config = dict(
    dataset='small charts drawn from random numbers',
    image_size=32,
    encoder_arch='resnet_bottleneck',
    encoder_norm='batchnorm',
    encoder_avg_pool_shortcut=True,
    decoder_norm='layernorm',
    decoder_mlp_ratio=2,
    decoder_head_dim=16,
    decoder_fused_qkv=False,
    decoder_parallel_block=False,
    decoder_positions='learned',
    precondition_frequency=20,
    one_sided=False,
    l1_shrink=0.01,
    steps=9400,
)
Rows from block 4 of the text decoder of a small image captioner, named by matrix and row number. Rows with one number belong to one neuron. Each number is 500 + 40 x the weight over its row's rms, rounded and kept within 0 to 999. All counts start at 0. Numbers have three digits each. After the name is the row's rms in percent of the matrix's.
After each neuron's rows are labels from the 100 texts, of 14848, where the neuron reaches its highest value: "tokens" is the input token at the peak. Only what is clearly more common there than usual is listed. The data: small charts drawn from random numbers.
# fc1: MLP up (decoder.blocks.4.mlp.fc1.weight, 256x128), inputs 0-127
# fc2: MLP down (decoder.blocks.4.mlp.fc2.weight, 128x256, transposed), outputs 0-127

fc1.26 028:500500500500500500500500500500500500500500500500500686500500500500500500500168500500500500500500500500500500500500500500500500500500500500500500500500500500500500500500500739500500500554500500500500500500500500500500500500500500500500500500500500500500500500500500500500500500500500500500500500500500500500500500500500500500500500500500500500500500500500500500500500500500500500500500
fc2.26 028:500500500500500614500500500500500500500500500500500500427500500500500500500500500500500500500500500500243500500500500500500500500500500500500500500500500500500500500500500500500500500500500500827500500500500500500500500500500500500500500500500500500500500500500500500500500500500500500500500500500500500617500500500500500500500500500500500500500500500500500500500500500500500500500500
tokens: "r"

fc1.209 011:500500500500500500500500500500500500500500500500500500500500500500500500500500500500500500500303094500500500500500500500500500500500500500500500500500500500500500500500500500500500500500500500500500500500500500500500500500500500500500500500500500500500500500500500500472500500500500500500500500500500500500500500500500498500500500500500500500500500500500500500500500500500500500500500
fc2.209 025:500500500500500500500500500578500500500500500500500500500500500500500500500500500500500500500500500500500177454500500500500500500500500500500500500500500500500657500500500500500500500500500500500500500500500500500500500500500500500500500500500500500500500500500500500500500500500500500500500500500500500500732500500500500500500500500500500500500500500500500617500500500500500500500500
tokens: "a"

fc1.214 164:500500500500500500432500500479500422500500500500500358435500456500504500500651500493580513500382387500500500500500500500500423500500500500500500500500500500500500500500500499606500500500500500500488500500500500500500500500500500500500500500478500511500500500500500500500500500500500500500500500500642500500357500500500463500500500500500500500673500500513500500500500500628500500500430
fc2.214 127:500396500502461500500500500500500500442500500500500500666500591391394500500500500500500500500500500500513434500500500574500500370500500538500511500500500500500507500500500500500500500500500500500639500500500500500500469500500500500500500500500500500500616500500500500500500500515500500396500500500500500364500535415500500423500500500500500500500394500500500561500500500500500500596500
tokens: "g"

fc1.28 102:500500500500500310500298500500500500546500500500500500523500500500500500500473500500500500500487500500500500500500500500607500500500573500500500500499500500500500500500500492525500500500500500477500500500500500500500500500500696500500500502500397500555500500500500491500500500500592500500500500406500500500500500500500372500500500390500500500500500500500593500500500500500500500500500
fc2.28 067:500500500500500506500500500687500500500500500500500500500500500500500500500500500500500500500500500500500500500500500500765500458500500500500531500500500500500463500500500500500500500500500500500500500500500500500500500500500500500500500500500500500399500500500500500500500565500500500500500500454500500500500774500502500500500500500441507500500500500500500500500500500500500500500500
tokens: "<end>"; "l"

fc1.51 026:500500500500500500500500500500500500500500500500500500500500500500500500500500187500500500500500500500500500500500500500500500500500500500500500500756500500500500500500500500373500500500500500500500500500500500500500500500500500500500500500500500500500536500500500500500500500500500500500500500500500500500500500345500500500500500500500500500500500500500500500500500500500500500500500
fc2.51 061:500500500500500396500500500500500500500500500500500500500500500500500500500500500534500500500500500461500295470500500500500500500500500500500411500500470504500500500500500500500500500500500500500500500500575500500500500500500500500500500500500500452500500500500500500500500500379500500500500500500500826500500500584500500562500500500500500500500500500500500500500500500500500500500500
tokens: "a"

fc1.216 220:500451500500500546500470445586494500500500500500500500500500500500500500452500443433352500500524553500500457500500525497334500386465500500513497500500500500500500500685500500500500500491517500500500500500573500500493500500500500500500546500500520500483469498500717500500456500432500500500500500500500500491500500500500500500500496500608500500482500500500500494500500500500500500502500
fc2.216 260:500500500500500519500500461485500500569500440500500500500500500533500500486500489500500500500358500500478717511500508487500500500500500450500500500529568500500344500600500500500500500500500500572458500500500500500523500523500500500500559568500500603500500500495564500500500513500500500522500500500521500500500545500564500500500500500429500500489508500500611373500516500500500500398500
tokens: "r"; "k"

fc1.212 206:474500500505500500500374500500500500500545500500500604500500500500500500516482500694506500500500500500500380485469433500500500500485439500500445500500500500547500500625500500459500441581419563362540500500500500500500500499500500500509500500500500574500500495500457500500500500465519500500464500500500504500354500500552493500390500500500517500500487500500536500500538500500500512500500
fc2.212 126:500500500500450611500600500616500500500500500500500500500500500593496500500514465500500487500557506489500526500500500500516500378541500459489500500500435500500500500500500578500500500385500401526477500500377500500500500500500500428500500542500500500354500500500484500548500507512500500498500500500500500500500557500550500500500500500500500500449500500486500703500500501500500444500500
tokens: " "

fc1.57 013:500500500500500500500500500500500500500500500500500500500500500500500500500500500500500500500438500500500500500500500500500500500500500500500500500500500500500500500500500500500500500500500500500500500500500500500500500500500500500500500500500500500500500500500500500052500500500500500500500500500500500500500500500500500500500500500500500500500500500500500500500500500500500500500500
fc2.57 038:500489564500500500500500500500500500364500500500500500500500610500500500500500492500500500500500507500722500500500500500500500500500500500500500500500500500500689500500500500500500490405500500500500500500500500500500500500500500500500500500500500500500500500500500500500500500500500500500500500500500500500616500359500500500500500500500500500500294500500500500511500500500500500500500
tokens: "r"

fc1.223 052:500500500500500500500500500500500500500500500500529500500500500500500500500500500500500500500717843500500500500500500500500500500500500500500556500500500500500500500500500500500500500500500500500500500500500500500500500500500500500500500500500500500500500500500500500500500500500500500500500500500500500500500500500458500500500500685500500500500500500500498500500500500500500500500500
fc2.223 083:500500500500500500500500500254500500500500500500500500500500500500500500500500500500500500500398500500500500500500500500260500541500500500500500507500500500500500500500500500500500500635500500500500500500500500500500500500500500500500521500500500572590500500500500500500500483500500500500500500500500500500500500500500500500500500500500500500500500500524500296500500500500500500500500
tokens: "<end>"; "l"

fc1.220 027:500500580500500500500500500500500500500500500500500500500500500500500500500500500500500500500500500500500500500500500500686500500500585500500500500500500500500500728500500500500500500500500500500500500500500500500500500500500500500500500500500558500500500500500500500500500500500500500500500500500500471548500500500500500500813500500500500500500500500500500500500500500488500500500500
fc2.220 027:500500500500500500500500500500500500500500500500500500500500500514500500500500500500500500500500500500500500500500500500572500500500941500500546500500555500500500500500500500500500500500500500500500500500500500500500500500500500500500500500500500500500500500500500500500500500500500500500500500500500500500500500500500500500500500500500513500500500500500500500500500500500500500500500
tokens: "e"

fc1.98 009:500500500500500500500500500425500500500500500500500500500500500500500500500500500500500500500500500500500500500500500500500500500500500500500500500500500500500500500500500500500500500500500500500500500500500500500500500500500500500500500500500076500500500500500500500500500500500500500500500500500500500500360500500500500500500500500500500500500500500500500500500500500500500500500500
fc2.98 010:500500500500500500500500500500500500500500500500500500500500500372500500500500500500500500500500500500500500500500500500500500500500500500500500500500500500500500500500500500500500500500066500500500500500500500500500500500500500500500500500500500500500500500500500500500500500500500500500500500500500500500500500500500500500500500500500500500500500500500500500500500500500500500500500
tokens: "d"

fc1.138 042:500500500500500500500500500500500500500500500500500500500500500500500500500500500500500513500092500500500500500500500500500500500500500500500500500500500500500500500500500500500500500500500500408500500500500500500500500500500500510500500500500500500500500500500329500500500500500500500500500500500500500500500500500500500500500500500500500500500500500500500500500500500500500500500500
fc2.138 028:500500451500500500500500500500500500500500500500500500500500500500500500500500500500500262500500500500500500500500500500500500500500500500481792500500500500500500500500500500500500500500500500500500500500500500500500500500500500500500500500500500500500500500500500500500500500500500500500500500500500500500500746500500500500500500500500500500500500500500500500500500500500500500500500
tokens: "d"

fc1.91 012:500500500500500500500500500500500500500500500500500500500500500500500500500500500500500500500500500500500500500500500500500500500500500500500946500424500500500500500500500500500500500500500500500500500500500500500500500500500500500500500500500500500500500500500500500500500500500500500500500500500500500500500500500500500500500500500500500500500500500500500500500500500500500500500500
fc2.91 020:500500500500500500500500500500500500500500500500500500500500500500500500887500500500500500500500500500500500500500500500500500500500500500500500500500500500500500500500500500500500500735500500500500500500500500500500500500500500500500500500500500500500500500500500500500500500500500500500500500500500500500500500500500500500500500500500500500500500500500500500500500500500500500500500
tokens: "t"

fc1.160 092:500470500500462554500500500500500500500500500500607500500500500500500500500500500500500500427790635500500500500500500500500500471500500500500500500500500463500500500500500500394500500500500503500500500500500500500500500500500500500500500500500500500500500500500500500585500500500500500500500500500500500500500500500500500349500500671500500500500500500500481585500500500500500500500500
fc2.160 110:500500500500500500500500500319500500510500500500500500500500375500500500500500500500530500500389492500461500500500500500500500602500500500500500561500500500500500500500500500500500500530500500500500500500500500500500500500500500500500692500500500550580500500500500500500500493500500500516500500500500500535499412500500500500500500500500500500500500500500500242500500500500500516500429
tokens: " "

fc1.171 010:500500500500500500500500500500500500500500500500500500500500500500500728500500500500500500500500500500500500500500500500500500647500500500500500500500500500500500500500500500500500500500500500500500500500500500500500500500500500500500500500500500500500500500500500500500500500500500500500500500500500500500500500500163500500500500500500500500500500500500500500500500500367500500500500
fc2.171 020:500500500500500500500500500500500500500500500500500500500500500500500500500500500500500500500500500500241500683500822500500500500500500500500500500500500500500500500500500500500500500500500500500500500500500500500500500500500500500500500500500500500500500500500500500500500500500500478500500500500500500500500500500500500500500500500500500503500500500500500500500500500500500500500500
tokens: "s"

fc1.122 293:526526500500504427500462539556500490576500402500498500487451500500533500460500542500449543500500429503469500450500595500500435500482474500500506500478561500500500500500592483545500509500536500500497500500630510500500500500409500511500547500500500500500418500500580500392428500488614567556500496500589518571500500589500471500500420505500500500598584500507522500491500480500500534500482
fc2.122 269:500459521500500506495500500518500556500500500500537571500515520500500500508500423500509500425500516500500514500500500500500500564500500500500631388500622449476500500570500500324500500489500500504500500530500500500500500500540422443437500500569503500500500500526500500500413511535388475500500500500500339486534500435523500500500582526500590500489500500500500500528500500500500480500500
tokens: "o"; "i"

fc1.142 111:500500500564500500500500500500500500500500557500500500522500500500500621500500500478500500500500531500500500500500500500546500500500500494500500500196500500503500496500500500500500500586500500500500500500659500482500500465500640500500500500500500500500500405500500500500500500500500500379500500500500521500500500500500500500500493500500500500500411500500500500500500500500500500500500
fc2.142 211:500500500500500558539500500500500500541500500500500488500500500500500500515500490382500500500500500500419742656500500500500416465500500474500504526500500500339500528500480500500500500500500500500487500500500500500517500500500500500500500559500500500500500543500500500500554500613500500500512497500500426500500586500500500500500500392500500500460500470500557500500500500500500500456439
tokens: ","

fc1.207 374:500500500562500500500500500368500500500500500463500522500500500508504528493386555500517500500500500500500500473500500500500548557496500417500500500500501500581500466500500500500500455588484500500528500500500523500619500480555672500580536500500282479500500500500575500530500495500524500417502500500436533500500500496500477500478500500500500500500439500497500500507500501500573500510501
fc2.207 207:500500446500500509522500500500500484500500500500433508666500472503500511500500500500500444500500500502500500500507500500500503500440500459500500552500500515500500500521500505531500500500500500479500500500500500500528500500491580500634500500500349500500500500576500500578552453500601500500500507500440610500500505500500500599528500500500500500500483474275500484500500500500536500500500
tokens: ","

fc1.94 015:500500500500500500500464500500500500500500500500500500500500500500500500500500500835500500500198500500500500500500500500500500500500500500500500500500500500500500500500500500500500500500500500500500500500500500500500500500500500500500500500500500500500500500500500500500500500500500500500500500500500500500500500500500500500500500500500500500500500500500500500500500500500500500500500
fc2.94 008:500500500500500500500500500500500500500500500500500500500500500500500500500500500500500500500500500500500925500500500500500500500500500500500500500500500500500500500500500500500500500500500500500500500500500500500500500655500500500500500500500500500500500500500500500500500500500500500500500500500500500500500500500500500500500500500500500500500500500500500500500500500500500500500500
tokens: "d"

fc1.24 032:500500500500500518500500500500500500500500500500500500500500500500500500500500500500496500500847500500500500500500500500500500500500500500500500500500500500500500500500500500211500500500500500500500500500500500500500500500500500500500500500500500500500500500500500500500500500500500500500500500500500500500524500500500500500500500500500500500500500500500500500500500500500500500500500
fc2.24 032:500500500500500500500500500500500500500500500500500500500500500500500500500500500500500500500494500500500500500500500500500500622500500482500500622500220500500500500500500500500500500586500500500500500500500500500500500500500500500500500500500500500500500500500500500500500500435500500500500500500500500500500500500500500500500500500500500500500500500500500235500500500500500500386462
tokens: "e"

fc1.217 093:500500500500426500500518500571500499500500500500500500384500500500500500500500500500500500500661500500531585500500655500500500427500492500500614500500500500500500500500500500500500511500500500741500500500500500500500500500500500500500500500500641500500500500500510500500500500500500500500529500500500500500500500500500500500500500626500500409500500500500500521500500500500500500500500
fc2.217 087:500500500500500500500500500446500500500500500500500500500500500500500500500500500500500757500341500500500500500500500500500475717500500500500500500500500452500500500500500500500500500513500500500500500500500500500500505500500500500500500500500500614560500500500500500468500500480500500500500500500500392500500377500500500500500500500500500500500500500500500376500500500500500500500500
tokens: "e"

fc1.42 201:535500500426500500500500500452500500500500500500504500500500500500500438428500408500500500500352500500500500500500500500500431500500500452500500500500391482500500500493500500500500500480508497500431500500500500521500500500500480500500500544500268500500500539500459500500500531500390500500500500500563500500500649500500449500500500500500584500500500500511500500500500500500500500500346
fc2.42 210:500500526500500389500500500483508500424500500500500495564500500363500500449500602500500500500547500500526365440500500522452500500500487591500500500499500572506500500500536500500500500500500541487583500500556500500500437500500500507500500372500500470500505500500500500500500491482500525500500500500500500373500500500429503500500500500500500500500500500500468500500500500500500519535722
tokens: "d"

fc1.193 036:500500500500500473500500523500500500500500500500500500500500500500500500500500500500500500500165406500500500500500500500500500500500500500500500500500500500500500500500521500500500500500500500478500500500500500500500500500500500500500500500500500500500500500500500500239500500500500500500500500500500500500500500500500500500500500500500500500557500500603500500500500500500500500500500
fc2.193 024:500500500500500500500500500505500500373500500500500500500500500500500500500500394500500500500514500500644500500500500500500500500500500500500500491500500500500500500500500500336500500380500500500500500500500500500500500500500500500377497500500500500500500500500500500500500500500500500500500500500500500500500500500500500500500500500500500500500500500500500816500500500500500500500500
tokens: "t"; "i"

fc1.66 202:500500500476500500500500500500500500500392500500500500471500500500500559580500500479500500500500436500500500629500500500511500380500536500500500500500526500472500559500500500500500500487500500500500500500500467482500500500500500500531500577500518500500554500500500500500500500500669500500500392500500474581599500500575500500552500500500466500496500500488500500313500500359420500500500
fc2.66 242:500507500500500500500500500500500542526500454500500500458421499704517500500500500500500500500500490500500500500500500500559439500542718500500523497500500500500500500500484574500500500556533347500500500500379500500500500500529500500500393533587500500447429500500500500500500500500500500500500500451500500500500455500500477500502500500500500500500552500500500500478519587500500500500500
tokens: "b"

fc1.31 192:500526500500500500500582443500500500500369500500500500497382500500549500500513500352500500500579500489500500500500587500500489459500500500500626500415500500497500500500500500500505607396500472500500500500536500493500500500500500500500500500500551414372500500517528500419500500500500500500500446500551500528500437500570500500624500500500500500500508501500482500404516494500500515469500
fc2.31 131:500500500500500441500500500500500500507500427500500500462455500612500500500500500500500649500487453500500500500500500519500312500500645500500540500500552448500500500518500500500500500581573432483500500500500500500500500500500500500500500500500500603500500500500500500500500489500500500500500500500500384500500444356500430428500407500500500500500500500559511500500561500530500500500500
tokens: "o"

fc1.69 436:500500500493414532500500494531500599443476516500625532538478500500412500430498424459483500500580596500541500500452500500526500500536500500500510494436500355448500500500479616422510500500500500536500463500500500500500511552582500506468500541500500480522467516500500505623500555560475500500500505500500489500507580500500509463500500520594512512496486500536500596476500553500500500513457
fc2.69 463:527500500479571500500484508361536495613500500500478464500500397500500451500500500500503500502452480560354516520449516500500500549500500500548473507500500481460422508500500500553500532547570500500483530471507500500495500500500500532500543500500500500633500500487500500438500485500500500589500481500526500511447381500463466492492466417512500519569592500550503408454500500500492559500500
tokens: "a"

fc1.35 014:500500500500500500500500500500500500500500500500500500500500500500500500500500500500500500500047500500500500500500500500500500500500500500500500500500500500500500500500500500500500500500500500500500500500500500500500500500500500500500500500500500500500500500500500500500500500500500500500500500500500500500500500500500500500500500500500500500500500500500500500500500500500500500500500
fc2.35 015:500500500500500500500500500500500500500500500500500500500500876500500500500500500500500500500500500500622500500500500500500500500500500500500500500500500500500500500500500500500500500500500500500500500500500500500500500500500500500500279500500500500500500500500500500500500500500500500500500500500500500500500500500500500500500500500500500500500500500500500500500500500500500500500500
tokens: "d"

fc1.63 018:500500500500500500500500500500500500500500500500500500500500500500500500500500500357500500500500500500500785500500500500500500500500500500500500500500500500500500500500500500500500500500500500818500500500500500500500500500500500500500500500460500500500500500500500500500500500500500500500500500500500500500500500500500500500500500500500500500500500500500500500500500500500500500500500
fc2.63 023:500500500500500500500500500068500500500500500500500500500500500500500500500500500500500635500500500500500500500500500500500500500500500500500500500500500500500500500500500500500500500500500500500500500500500500500500500500500500500500500500500500500500500500500500500500500500500500500500500500500500500500500500500500500500500500500500500500500500500500500500500500500500500500500500
tokens: "e"

fc1.46 026:500500500500500500500500500500500500500500500500500500500500500500500500500500500500500500500500500500500500500500500500500500500500500500500500500500500500500500500500500500500500500500500500500500500500947500500500500500500500500500500500500500500500500500500500495500500500500500500500500500500500500500497500500500500500500500500500500500500500500500500500500500500572500500500500
fc2.46 012:500500500500500500500500500500500500500500500500500500500500500500500500500500500500500500500500901500500500500500500500500500500500500500500500500500500500500500500500500428500500500500500500500500500500500500500500500500500500500500500500500500500500698500500500500500500500500500500500500500500500500500500500500500500500500500500500500500500500500500500500500500500500500500500500
tokens: "a"; "i"; "r"

fc1.105 023:500500500561500500500500500500500500500500500500500500500500500500500500500500500500500419500777500500500500500500500500500500500500500500500500500500500500500500500500500500500500500500500500500500500500841500500500500500500500500500500500500500500500500500511500500500500500500500500500500500500500539500500500500500500500500500500500500500500500500500500500500500500500500500500500
fc2.105 023:500500500500500500500500500500500500500500500500500500500500500500500500941500500500500500500500500603500500500500500500500500500500500500500500500500500500500500500500500500500500500500500500500500500500500500500500500500500500500500500500500500500500500500500500500500500500500500500500500500500500500500500500500500500500500500500500500500500500500500500500500500500500500500500500
tokens: " "

fc1.173 022:500500500500500500500500500500500500500500500500500500574500500500500500500500500500500500500662617500500500500500500500500500500500500500500500500500500500500500500500500500500500500500500500500500500500500500500500500130500500500500500500500500500500500500500500500500500500500500500500500500500500500500500500500500500500500500500500500500500500500500500500500500500500500500500651
fc2.173 042:500500500500500500500500500486500500536500500500500500500500500644500500500500500500500545500500500500500526605500500500500300500500500500500500500500500500408500500500412500500500500500500409500424500500500500500500500500500500500500500500500500500500500500500500500500500500500500500500500500500500500500500500500500500500500500464500500500500500500500507500500500500500500500188500
tokens: "b"

fc1.136 265:500519500455500483500500530312547484500412556524500452500513500500500500501535500615528588500500398500500488500500418500585481503500539498500500509500500500500500500432500406500484500500500500500500500500500500500527495500500500500533500539500278500538561500500478457500500500500500500500500500500500508500500500500500381500484500500409500500557500487500500500500500500500500500500500
fc2.136 153:500500500500500500500500500660500500352500500500365500506500500500500500500500500492500465500513500500500487500555502500582626465500500534500544500500500500500527500500500500500500500500500500500599500487500499500500475411500500500500398500500500476500500500520500468500500500500500500500500500500500560500500500500500500500500476500500500500500361500462500500500500500500500500726500
tokens: "b"

fc1.58 175:500496500626500500500435500500500500500500500439500626609500500500500500500324500540411500500500582500500479500493500500490625500417500500500477500540518500500500500604500607500500500546459541490559500500500500514500500500500500500500500321592500500500500500500500500500500493496500500500500500500500500480500500500500500500500500500529500500419500500500500500500500500500500500500500
fc2.58 132:500500498500500500500500500500500500500500500500500527500500500500500500500500500500500498500500500500500728500500500500500500500500500474500406500500500500473500500504500568500500500500500500504438500529500500500500549586500500500500500551500481500436500500500500500500500500500500466500500500500500500500500544500534500605500617500500500500500500500500500579500500500500500500216500
tokens: "r"

fc1.153 134:500453500500484592464500500500500500407500556500500529500500500500465500500414500500500500500500500500609500500500500500500500412531500500500500500500500386500500494500468696434500500500421500500500500500398500500500500500525500500500500500500541500500500500500500609605500500500500500373500500500459500398500500452500585500500500500500500425500453500500500582500500500500500500500500
fc2.153 134:500500364377500500500500500423500500550500500500500500500500355500500500500500500500500502500480497500328641502500500447500500500500500414500377501500443464434500500470500500567500500500533416500485500500500500500500500510500500500500561601500492500526500500500500500500500500500500500536500500500588500500479500513500500500500500500500500500500608500500506500500500500500500500500414
tokens: "e"; "<end>"

fc1.59 046:500500500500500367500500500500500500500500500500500500500500500500500500500500500500573500500211288500500500500500500500500500500500500500500500500500500500500500500500500500500500500500500500500500500500500500500500500500500500500500500690500500500500500500500500500377500500500500500500500500500500500500500499500500500500500500500500500500525500500537500500500500500500500500500500
fc2.59 035:500356500500500500500500500500500500500500500500500500500500500500499500500500335500500500491618500500500500500500500500500500241500500500500500500500500500393500500500500500500500500500500500500500500500500500500500500500500500500462473500500500500500500500500500500500500575663500500500500500500500500500500500500500500500500500500500500500500500500500500674500500500500500500500500
tokens: "t"

fc1.254 396:475500500500486500500597401500500467500500500507512427500500500500529500475651500493500500367564536516500499485591500500500500500544500500490596500520469566472499500500461411500500533442500500554500500500519500500500500537457500463448500500503513412484547509500500453500487500500366500500500500500554465500500491500450500500500500593492500500478500525453348500516500505500500500432542
fc2.254 495:500541500550508440476500505435500474500509544500494500500500500424561500449500608542519500579467481500500403500465503504396500500455432540500406512500433510581506500500500500533500500515462540469500500500501500500553500452480573500597569406479500593500500490463512500500539455449631527492496500500500525500475500507483500500500425500500428500561472500500557414453500500500500506524457
tokens: "g"

fc1.178 047:500500500500500500500484500500500500500839500500500500500500500500500500500500500500500500500500500500500500500500500500357500500500500500500500500596500500500500500608500500500500500500500500500500500500500500500500500500500500500500500500500615500500500500500518500500500500500500500500500500500500500500500321500500500500449500500500500500500500500500500500500500500500500500500500
fc2.178 064:500500500500500500500500500500500500500500500500500534500500500732500500500500500500500500556500500396500677500500500441500500500500500355500500500500500500500500500500500500500500500500500500500430500500500500500500500571500500500500563531500500500500500500438500500500500500500500500500500500500544500500500500744500500500500500500500500500500500500500500500500500500500500500500500
tokens: "r"

fc1.111 016:500500500500500500500500500500500500500500500500500500500500500500500500500500500500500500500500500500500500500500500500500500500500500500500500500500500500500500500500500500500500500500500500500500500500500500500500500500500500500500500500500953500500500500500500500500500500500500500500500500500500500500500500500500500500500500500500500500500500500500500500500500500500500500500500
fc2.111 014:500500500500500500500500500500500500639500500500500500500500500500500500500500500500500500500500500500500500500500500500500500500500500500500500500500500500500500500500500500500500500500500500500500500500500500500500500500500500500500500500500500500500500500500500500500500500500500500500500500500500500788500500500500500500500500500500500500500500500500500500500500500500500500500179
tokens: "t"

fc1.16 220:500500500500500500500500500407500500500500500500500500500500500455500606500442500500568538500410500514500500500500500500500500500500512500500500500500500500500500500500383500568500500522500527500500500462500500500534590500500652500613745500500500500500500500465550500510500500500606500500500499500500407500432511500500500500483500462553500500500500475500500447500515501500544500500500
fc2.16 143:500500500500500500478500500500500610500425500500500500523500500635500500500500483500576500627500500500562389500500500500455500513500500500500419500500500500551413500500500500500500500500500675500500500536500500500500500500500500500568500495500479500496500445519500400500500500500538500500500500500500431500500500544517500519500687500500500565500500500491415500500432521500500500500500
tokens: ","

fc1.226 027:500500500500500500500500500398500500500500500500500500500500500500500500500500500500500500500220186500500500500500500500500500500500500500500368500500500500500500500500500500500500500500500500500500500500500500500500500500500500500500500500500500500500500500500500500500500500500500500500500500500500500500500500500500500500500500500500500500500500500500500500500500500500500500500500
fc2.226 046:500500500500500500500500500500500500346500500500500500500500500500500500446500500500500500500549500500659216411500500500500500500500500500500500500500500500500500500500500500500500500363500500500500500500500500500500500500500500500500500500500500500294500500500500500500500500500500500500500500500500529500500500500500500500500500512500500500500500500500500500500500500500500500500500
tokens: "<end>"; "t"

fc1.80 109:500500500500472514500500500500500500404500548500500573500500544500469513500495500500500500500580500500568500500500500500500599500500500500500500500500500438500500500500500605306500500500433500500500500500500500500500500500621500482500500500500500500500500500500500500671500500500500500307500500500492500500602500500500502500500500500500500450500427500500500572471500507500500500500500
fc2.80 112:500500500356500546500500500500500500676500500500483500500500432500500500500500500500500500500494408500341502500500500500500500500500500471500500500500488455478457532500494500529500500687500484500500500500500500500500500500500500500500500500500500500500496500500500500500500500500500500604500500500500500649500396500500500500500500500523500500500638500500500500471500500500500500500426
tokens: "e"; "<end>"

fc1.191 064:500500500500500500500529500500500500500500500500500421372500500500500500500657500205500500500500500500500500500500500500500500500500500500500510500500500500500500528500405500500500500500500500745500500500500500500500500500500500500500500500500500500500500500500500500500500500500500500500500500500500500500500500500500500500500500500500500500500500500500500500500500500500500500500500
fc2.191 035:500500500500500500500500500500500500500500500500500500500500500500568500500500501500500500500479500500500450500500500500500500500500500500500500500500500500528500500500500500500500500759500500500500500500500500500500500320500537500513500500500500685500500500500500500500500500500500500500500500500500500500500447500500441500500430500500500500558500500500500284500500500500500500500500
tokens: "s"

fc1.75 058:500500500500500500500500500500500500500500500500500500500500500500500500500500500450500500500460500500500500693500500500500500500500500500500500500500500500500500500500500500500500500500500500560500500500318350500500500500500500500500500567500500500500500660500500500500500500500426500500500500500500500500500729500500500500500500500500500500500500500500500500500500500500500500500373
fc2.75 119:500500500500500435500500500454500500465500500500500500500500500500500500357500500500500496500500500500500260343500500500334500500500500595500500488500500500595500500500500500500500500500500500500500500500500500500500500500500500500500500457500500500500500500500500500500500500432500500500500500500500500466500500500467500500500500517500500500541500500500462500500500500500500500521690
tokens: "d"

fc1.215 018:500500500500500500500500500500500500500500500500500500905500500500500500500500500500500500500500500500500500500500500500500500500500500500500500500500500500500500500500500500500500500500500500462500500500517500500500500500500698500500500500500500500500500500500500500500500500500500500500500500500500500500500500500500500500500500500500500500500500500500500500500500500500500500500500
fc2.215 018:500500500500500500500500500680500500500500500500500500500500500500500500500500500500500500500537500500500500500500500500500500500500500500500500500500500500500500500500500500500500500500500500846500500500500500500500500500500500500500500500500500500500500500500500500500500500500500500500500500500500500500500500500500500500500500500500500500500500500500500727500500500500500500500500
tokens: "<end>"

fc1.243 106:500500500500435601500500500500500500500500564500574500500500500500427500500497500500465500500606500500605500500500500500500548361500500500500500500500500484500500500500500555350500500500500500500500500500500500500500500500500491500500500500500514500500500500500500525528500500500500500446539500500500500500792500500500500500509500528500499500425500500500500565500500500450500500500500
fc2.243 121:500500484378500500500500500402500500651500500500500500500500411563500500500500500500500500500500500500401603500500500500500500638500500485500500500500500496481500515500500500500500500610588436500478500500500500500500500500500500500500500535500500500525500500500500500442500500500500500607500500500500500500382425500500500500500500500500500500500690500500500469416500500500500500500500
tokens: "d"; "l"